config.toml
conditioning = "text"
text_encoder_layers = 12
text_encoder_norm_position = "pre"
text_encoder_head_dim = 64
cond_dropout = 0.1
init = "lecun_normal"
lr = 0.0016
ema_decay = 0.999
final_lr_fraction = 0.1
Rows from block 5 of the denoiser of a small text-conditioned image flow-matching model, named by matrix and row number. Rows with one number belong to one channel. Each number is 128 + 32 x the weight over its row's rms, rounded and kept within 0 to 255. All counts start at 0. Numbers have three digits each.
Before each channel's rows are labels from the 100 images, of 14976 (inputs lightly noised), where the channel reaches its highest value: "peak on" is the class under the peak. Only what is clearly more common there than usual is listed. The data: made-up road signs on poles. In brackets: how many of the 100.
# convs0: first 3x3 conv (model.mid.0.convs.0.weight, 192x192x3x3, each kernel summed), inputs 96-191
# convs1: second 3x3 conv (model.mid.0.convs.1.weight, 192x192x3x3, transposed, each kernel summed), outputs 96-191

peak on: face (61); symbol (39)
convs0.50:159168094109097119108146139162103226137109131115117142147143145119046143116103171191128163112191186105113122112177111151128157089095119157161171141119107101075109125120120114160162095149146131108157105120086082109184164082136159127110127138082137173162130153124174138170161140144145184060
convs1.50:081137172221155151103160151127071109121133134161127088124141142134160129092116133117128136151076158159127168150092090075133110131174090123123092112115135187193114182109119085118131137097153135126082128163143134180109060170132100123103098119195128088085156168171105115082128131132152046180

peak on: symbol (67)
convs0.99:137149176101098111124190213137144177169082168113165109174131110152130148188113127113160097129127161137176127158156128116151158169138032167118148137145133175131136112172191138154107154185154084163152100179153116129166147175130111175125133177059173151139174107148170150118150128165111143151
convs1.99:130119105161180111077062136113137116109200103129117133092138155102091175037164127170135205135129130107103156095124103155087113131132173103125112096096115087135103140120060135114132112061127140040133167136132133136105143096124183111134151121194096138158103128107090122163142198099121177110

peak on: face (99)
convs0.189:159134123141117079118144086109165137093086139103103120116117161095119143131145134100065097135089124143103124134042157118155065091124138091092086100119145120135105129072126108155107150095112169132099097140160123122149112101100177087150128108099112058129084104070145130130139133111099063176
convs1.189:169132063086100154138134162130093060115142104134105150127106162117158111077091106073137123144112115108175125180120061089088158118189151161133108176133097114117141193086120180073117122113160172106130138110081129092148102152157116094159108109158143125095161155186087128113114169129175067096

peak on: symbol (41)
convs0.165:150103141122107149137154129174089080208154124141122161097098182132087138116128121119122162136144127105119119155161128140095129170129177137149122160116114181152120156083108149160232153132125175097120117104098105156158102122129170159171138086153119182127164179172125125129114146131205159164
convs1.165:128116154109121151138116109129179180080072130115106094139117108124166153147138146185151139118134147140159176106113116128195115064131077159123144136111182138099100109160162104097088108158148079175180148193142104116104164130155078113079082100119188060129094108122128115119136128121062103110

peak on: backdrop (100)
convs0.162:163129150110202112106136092115166110074212167168151141128127146154095161111110131156111137172146113115155134176131088145110086115162187120134165169149153151139160157118176147160145149134168184124185132100152121152182089139118139141179153099139134173073127136134150090047127146130120101150
convs1.162:112152091111043110142094167125126145144083121087184133110123116114140083140154133151162206148128145122107151145097172128119144162084120130164138093098141088148173080135082099121098103159116124174105188175136115117139174139167120073087153179163145123171126106172117157184175133147148118046

peak on: backdrop (100)
convs0.167:087145070132113119135086117143083107105100106109116056122120078084143073119149101097133086091076064170106122065088133082144128111131098128098104124103127115082086110136074082101101110081118108152118133077139095127125074109126098107135103106136080107083087090139090079172122094093169099166
convs1.167:165129082087164130100164127126113127173155198151086150117095165098141164103147114106087140160130150126075148155078116128132081152131152130165173123133106119155106158110104123150071094098150188179083133145131110073130118111139164121164145131093131177144122114051187164150103152172111095076

peak on: backdrop (99)
convs0.153:170146110128132144069109172146112169169103177133144137158092155145139159172075175146175199144115145144162156170161118136124100171099096124126062148140125150121130125173189171133190106226139176139177128163106150166161137089145122130150123090126166154150134153107137170082147150107127205115
convs1.153:081145249132135141237126113136106118111160049119141119100141141135133123111142115096127195142174160090093133121061130134130122126184162133142188124152149107180139119139080148149096119073122089159146134139146096119119153199153110109117160138122134106096137104222145107167114139186103139165

peak on: symbol (65)
convs0.70:118131128149080107090147153164092132157154123142158134124137052090082081164160187097124157135153132142190112111176137106166149135166081123144094099185109178135151116153132125074164154168150117135107133113122123158145151135107120152189135107152123176132157119123140159114138138137096169198
convs1.70:133119178111181175137114096100165113100105121117091124130120189116137204124137085195136161140128164096103199117104081180089120161091156169140148132067101120120101122128136168153073082103132118141174102168147103099139143106129181115098141109112167053130123138126124161159159140125128107074

peak on: face (100)
convs0.40:093150133140115198168093160129184067149153090075163124128125108096162113119108204145148151153135129146151138177091085157136176135086119179137082151116105161081117123115174169110171058179182113193169160086147143140147092182169111143172090114168122133166122092151110166110160177131105068160
convs1.40:160159115062135096115145111155096204087176180142116118144119131158112123171161071075108177099180134108097100123184190140148096129132164096139178141184116104174081081168087095131052083141100106140118108168096105099137120129066174115086153178082121131115146147121184150166058055146173120162

peak on: backdrop (100)
convs0.31:148142129140134143115161134161142115157118186162123110167099102152110180171110152127154154120155177124124163186185112131146124133194109152121099158169105165136144096132163156141140145186162171145182097184134129182127116123110099122122147083077193159151142127132112168075149171089125157137
convs1.31:122152196113156120153100105114119144152160109135122100075133173087136148090180141124141245164146091125155134117061118152090117159134164094164184121129163103121137170172107128177123132089135076155139146138146108124166166172177122104153123148188072129111108108182161096168133161175112190125

peak on: symbol (25)
convs0.88:121132156143117112109096181149110133125094100112160148120125107138134054130116095084132143080101095162098114104093169154130136119089133119165098147082142127169097111140106126136152178071096092117096106129073138137155137132116167042129154170121094111132085147112090144157167120147170112132
convs1.88:111131097088067131152152080133122127091167177099125126160150139141121129123193116096107120085097128101129120080124063115146156090165131125100186132165140073134169098078153128100105143183140161132160127078134139104118152105115140137090114112152123154130146115090142181139090112093108089089

peak on: backdrop (100)
convs0.62:100108114176118057084103117079141139090139139192151145145179130189069147052173163146141084149157188150148130135066156144139107111112146104160105118131085110107163121108159159033129165085091150067116156199110138167133125144122141114106160180176154115142167146096166112144160125148086172059
convs1.62:183126144095058103122145115128162134151126118096132054101135126083186112129150137086143202109093157148177119111199061087128156120193132188026154148117149166128116144203118107152117144154184128131105152100115147098113179131165142149112128152109160088140139131169136105137123173135188129123

peak on: backdrop (99)
convs0.161:142126101152153134112149184160107213169160137131145183153117207137165187159067144172157205199154169113126111166144092166124107171125169148141150192096140132122098152156146139187210160164166160099130153153130130148138120120139170147158109085104158168138153146194155158158168148145107161124
convs1.161:090187226120127187157106135159153100104106122140157061120156082128091110155161107088093139063131153152115127104127179143146132155166055118136100051177176161182124107106136187096074100128104094206144121149114113134164153173163095125083169150143166079072095088124130130078116119153101139156

peak on: backdrop (99)
convs0.66:127132182167131194121120210159122162171128131137158159149074177157122216123088160148126173111162137100160156186154134167136159151057140134128154153116144135160116105160151135163150131107134154178131113150147125160162071130161149196130130167193136154118145178196168138088155188140128131118
convs1.66:154211151100167089148123140127125130102154146120107083100186077130133114163168085125141198141130154142131089130119132074155120111142153138140127155153136138093149124114146187137088096172169112107172159165091153123160202143127118061099127138058116128138079086088117151156123156137095152180

peak on: symbol (50); face (49)
convs0.26:139137080118105109161191197123117100161119138139181148191142096079117087125058101120135157105033141128130131110122113106094128187106101120117103139183178133149116119120092148125152137135154134147098118127135156069133183169076161109112135084140144171078115105141154180179169123139135142157
convs1.26:117098196137194134066093114176135145119131136076095128139150142142130151149204148187135143130175113161158130107146158168168152084114140143131078100074097167094137089105152145099082072128091071138146122139130134112129125078122106182149136147084130137144093147100068134093096119107092144126

peak on: backdrop (100)
convs0.19:106127065144071130100115113088087081124117060148178122124112041131087029095106087116109119085143064166130096084074129116108182120107137116146150079136110104101123112132082118119089091082094107176097142070085155110135062166110125132107170105135090106096127140186074148125119111108173147132
convs1.19:140167070106184117141123100119118120140168168132087145130093152101169169132140132112107137156132125129093135106122113096126085181165157145144134153095088128179094106114119158158077094154180192146152104140168092087165132128145131116165154128128120146148062058110133195125138170159092056098

peak on: backdrop (100)
convs0.2:135122162214170139111178191125126162193113148157142147144106175135148173159089149180170164145163171123130130169168138135128157176124146129134143160090141145137113159144173155221172124154155165131137111144124130164125109141143112148139139096091144159168142166159154169120176195141106160137
convs1.2:104164188057117184190078113185137153094140140101118075126159120137116156156171129052090203150093115147166140124080109146128120108151110142162125125189150144117143131145099156082109152105115087158168143144137119154204165173129142134119126126178115126087087079131129080128079110128138187144

peak on: symbol (72)
convs0.149:124169152150130131165104131119164052188143112123110107120124106085125137097141159144091108101101139123126148110106143118105135203164118163096153151115117114094125103197154140108094156139085116105165110139091117135159212118148103171106090135105141041163123129148121188124138113116111114162
convs1.149:171128144125163149104152122099114102145108100125123132132067174064160109137047136135185143154108111147144131144123120100107173139117137124100133111140115142151154147088104115146166124099137167086125136143186176120154125107140097108138089101184132195118138148100181113175110129095082151124

peak on: symbol (66)
convs0.23:095155132108134129127082105083170125144112080130082138128068139101100188120175122127112115095140169094105133131137116152095132148104132164119137167096115089122138151152151140131134140110108124099153137128081074136153167157112092139151135113128160048192158140138109112139158126104140156000
convs1.23:146164141213196114136143147110136105098142084143134139141079183076109076134083131140120167137118113132161127096139117080133197150129136145117115119132097131139174130126129108109166160093128151082106129133194162115156123117126121117100097138202124144099133112131129142140164134065095147177

peak on: backdrop (100)
convs0.125:126149193170171175136168141126126150185137182162164120113128129137137181126155144159143182130188145135123183179131123120193122119174133140101155168143113165161089150151178135162088142151177178151143134166149129136133087151144135186151136111153113167135160167178168163106116141144136143111
convs1.125:125190104094102109144078151160124158125149094088131124132179171176129131157135139127140207180063125114150112157085144171072129159098147083175099112092155089124154118116129158104134140120109085112136182122106095143158143142106169075146152144122118114153092097096142108131123161144101154175

peak on: face (67); symbol (33)
convs0.184:186150133110137102123132124165168128094150154104108140168146127155104120137108142103120141164149175098138166133157104166066160166096161140101127159101087121085191131132115123114171153153121142104107144103117159138155181141094170129120108143097147139146154123092148133109085116087097090025
convs1.184:127120145125132114111154132073079120070110095157149079154095159131128073136052148152195091120106109139119088118126164145096176150131131103115135131187178115179117091085126098157111131125158120094172153189124146145137102136133114119141117134134111129113140142109146125137136062155116111171

peak on: backdrop (99)
convs0.171:087092115108144157162073135143128083136111097098151109100099042116163124106120089125118092114083121165146165094215143078172133183166164153099085140147162177157076103122104101116181202146078087151147115074150154118105105090119072148130148157091138063121121108151134082091086098088082168138
convs1.171:174114099132176104111138122102075149122140150166123140130176156119109168163128127129093117111153092084082052168112127134177085156109152104140192151101062142105171164145090116166094125115120148162084081137112092140093088103124162074131141107136123200130113140124170132112141127190136106138

peak on: symbol (54)
convs0.112:158086112123114150116099156186119119133075115107144028088156029162125079120140129135085125159114188123136118136121106159095129116156148108087154071155098148071126111158102070116107170112139115177124124103136099141116154123141203151152147136090099141120146147139110051122066093131137161189
convs1.112:109123162156135124113125126083134137133103120161128157160083142107068122106105147162151110114117121154115193089107145129113112124122120130154104155155190145183104083097083128145182149103095172117127136186147142107139153108134108076147100115112155108104164142102134178141170129066087134104

peak on: face (97)
convs0.145:085119135106145068103117139065093067131125145152178157154088138123145121128132159132136166110093116138165112079121138057095171106141120097159184131103174111154082107098135099124172152155113126141181129187092108093114137127127123166105160174120113128125172123121149095167169070166150154160
convs1.145:112086094124081129157115118136189164176162150149135088082136119126191136087131112117155163168099109142133141157191097102136067153094117167133074136088119190157092114125153163072090096122142083096132132114155127125097145126162103138122119120147192141107131126195069203113063201092156070124

peak on: symbol (82)
convs0.91:125143127098062133132191128104162097144151161127120168167177165097113129101044146100113086188076147104149129123151096140046109136021130106131136099169137135115138107087138108115220150100118136134130108112140138144127120109130150125149136131133156193099134084081155132101131174148130087170
convs1.91:151107116100132078088138117176131148100091148130171099136068119130107150127207095183162214106170125187096153129102164114210148115178134185123130154152151156166085095124107167134065057187180129149111148191130178089199157149107120141112132172126137090135095151131060149136129120120105121099

peak on: face (100)
convs0.114:127111164162138164139120110166102177148083129171127074144092143121200156137148120170149089071079106186157129138105175089157100163131108087056173115183121153121089107063119109097155131094124097127093151174138138120104066097128152073152076122123124149123134116179185090178093128146150138147
convs1.114:140170054099109099176124135112100056120179136092089163115146135143089121135146155063151178152119167115140124187136066184096134089171127160152090148096166099150134154158119122135122110184132136134178096084083131143163156154118167162131161171162073104182129108079089157094129160169144102123

peak on: backdrop (100)
convs0.52:116124141150091149156176105129103106095050135147133157149170126049152125136092088135141142138128092056078111132121129111142052121135113109094074131116125119177099135149086116157123172162118122212178138100094132176097155105098099041113151130087106079116093113155116129099096104091093118136
convs1.52:125106155150191142121103147124088155113124140147160083152148188162097171130158120105111123075136087146165110139138106109138128130150145139115169142154047134045214144208134091146072149104126160095087082139121151099146100135153085092078140182169104208114125152128143124163106145091120111065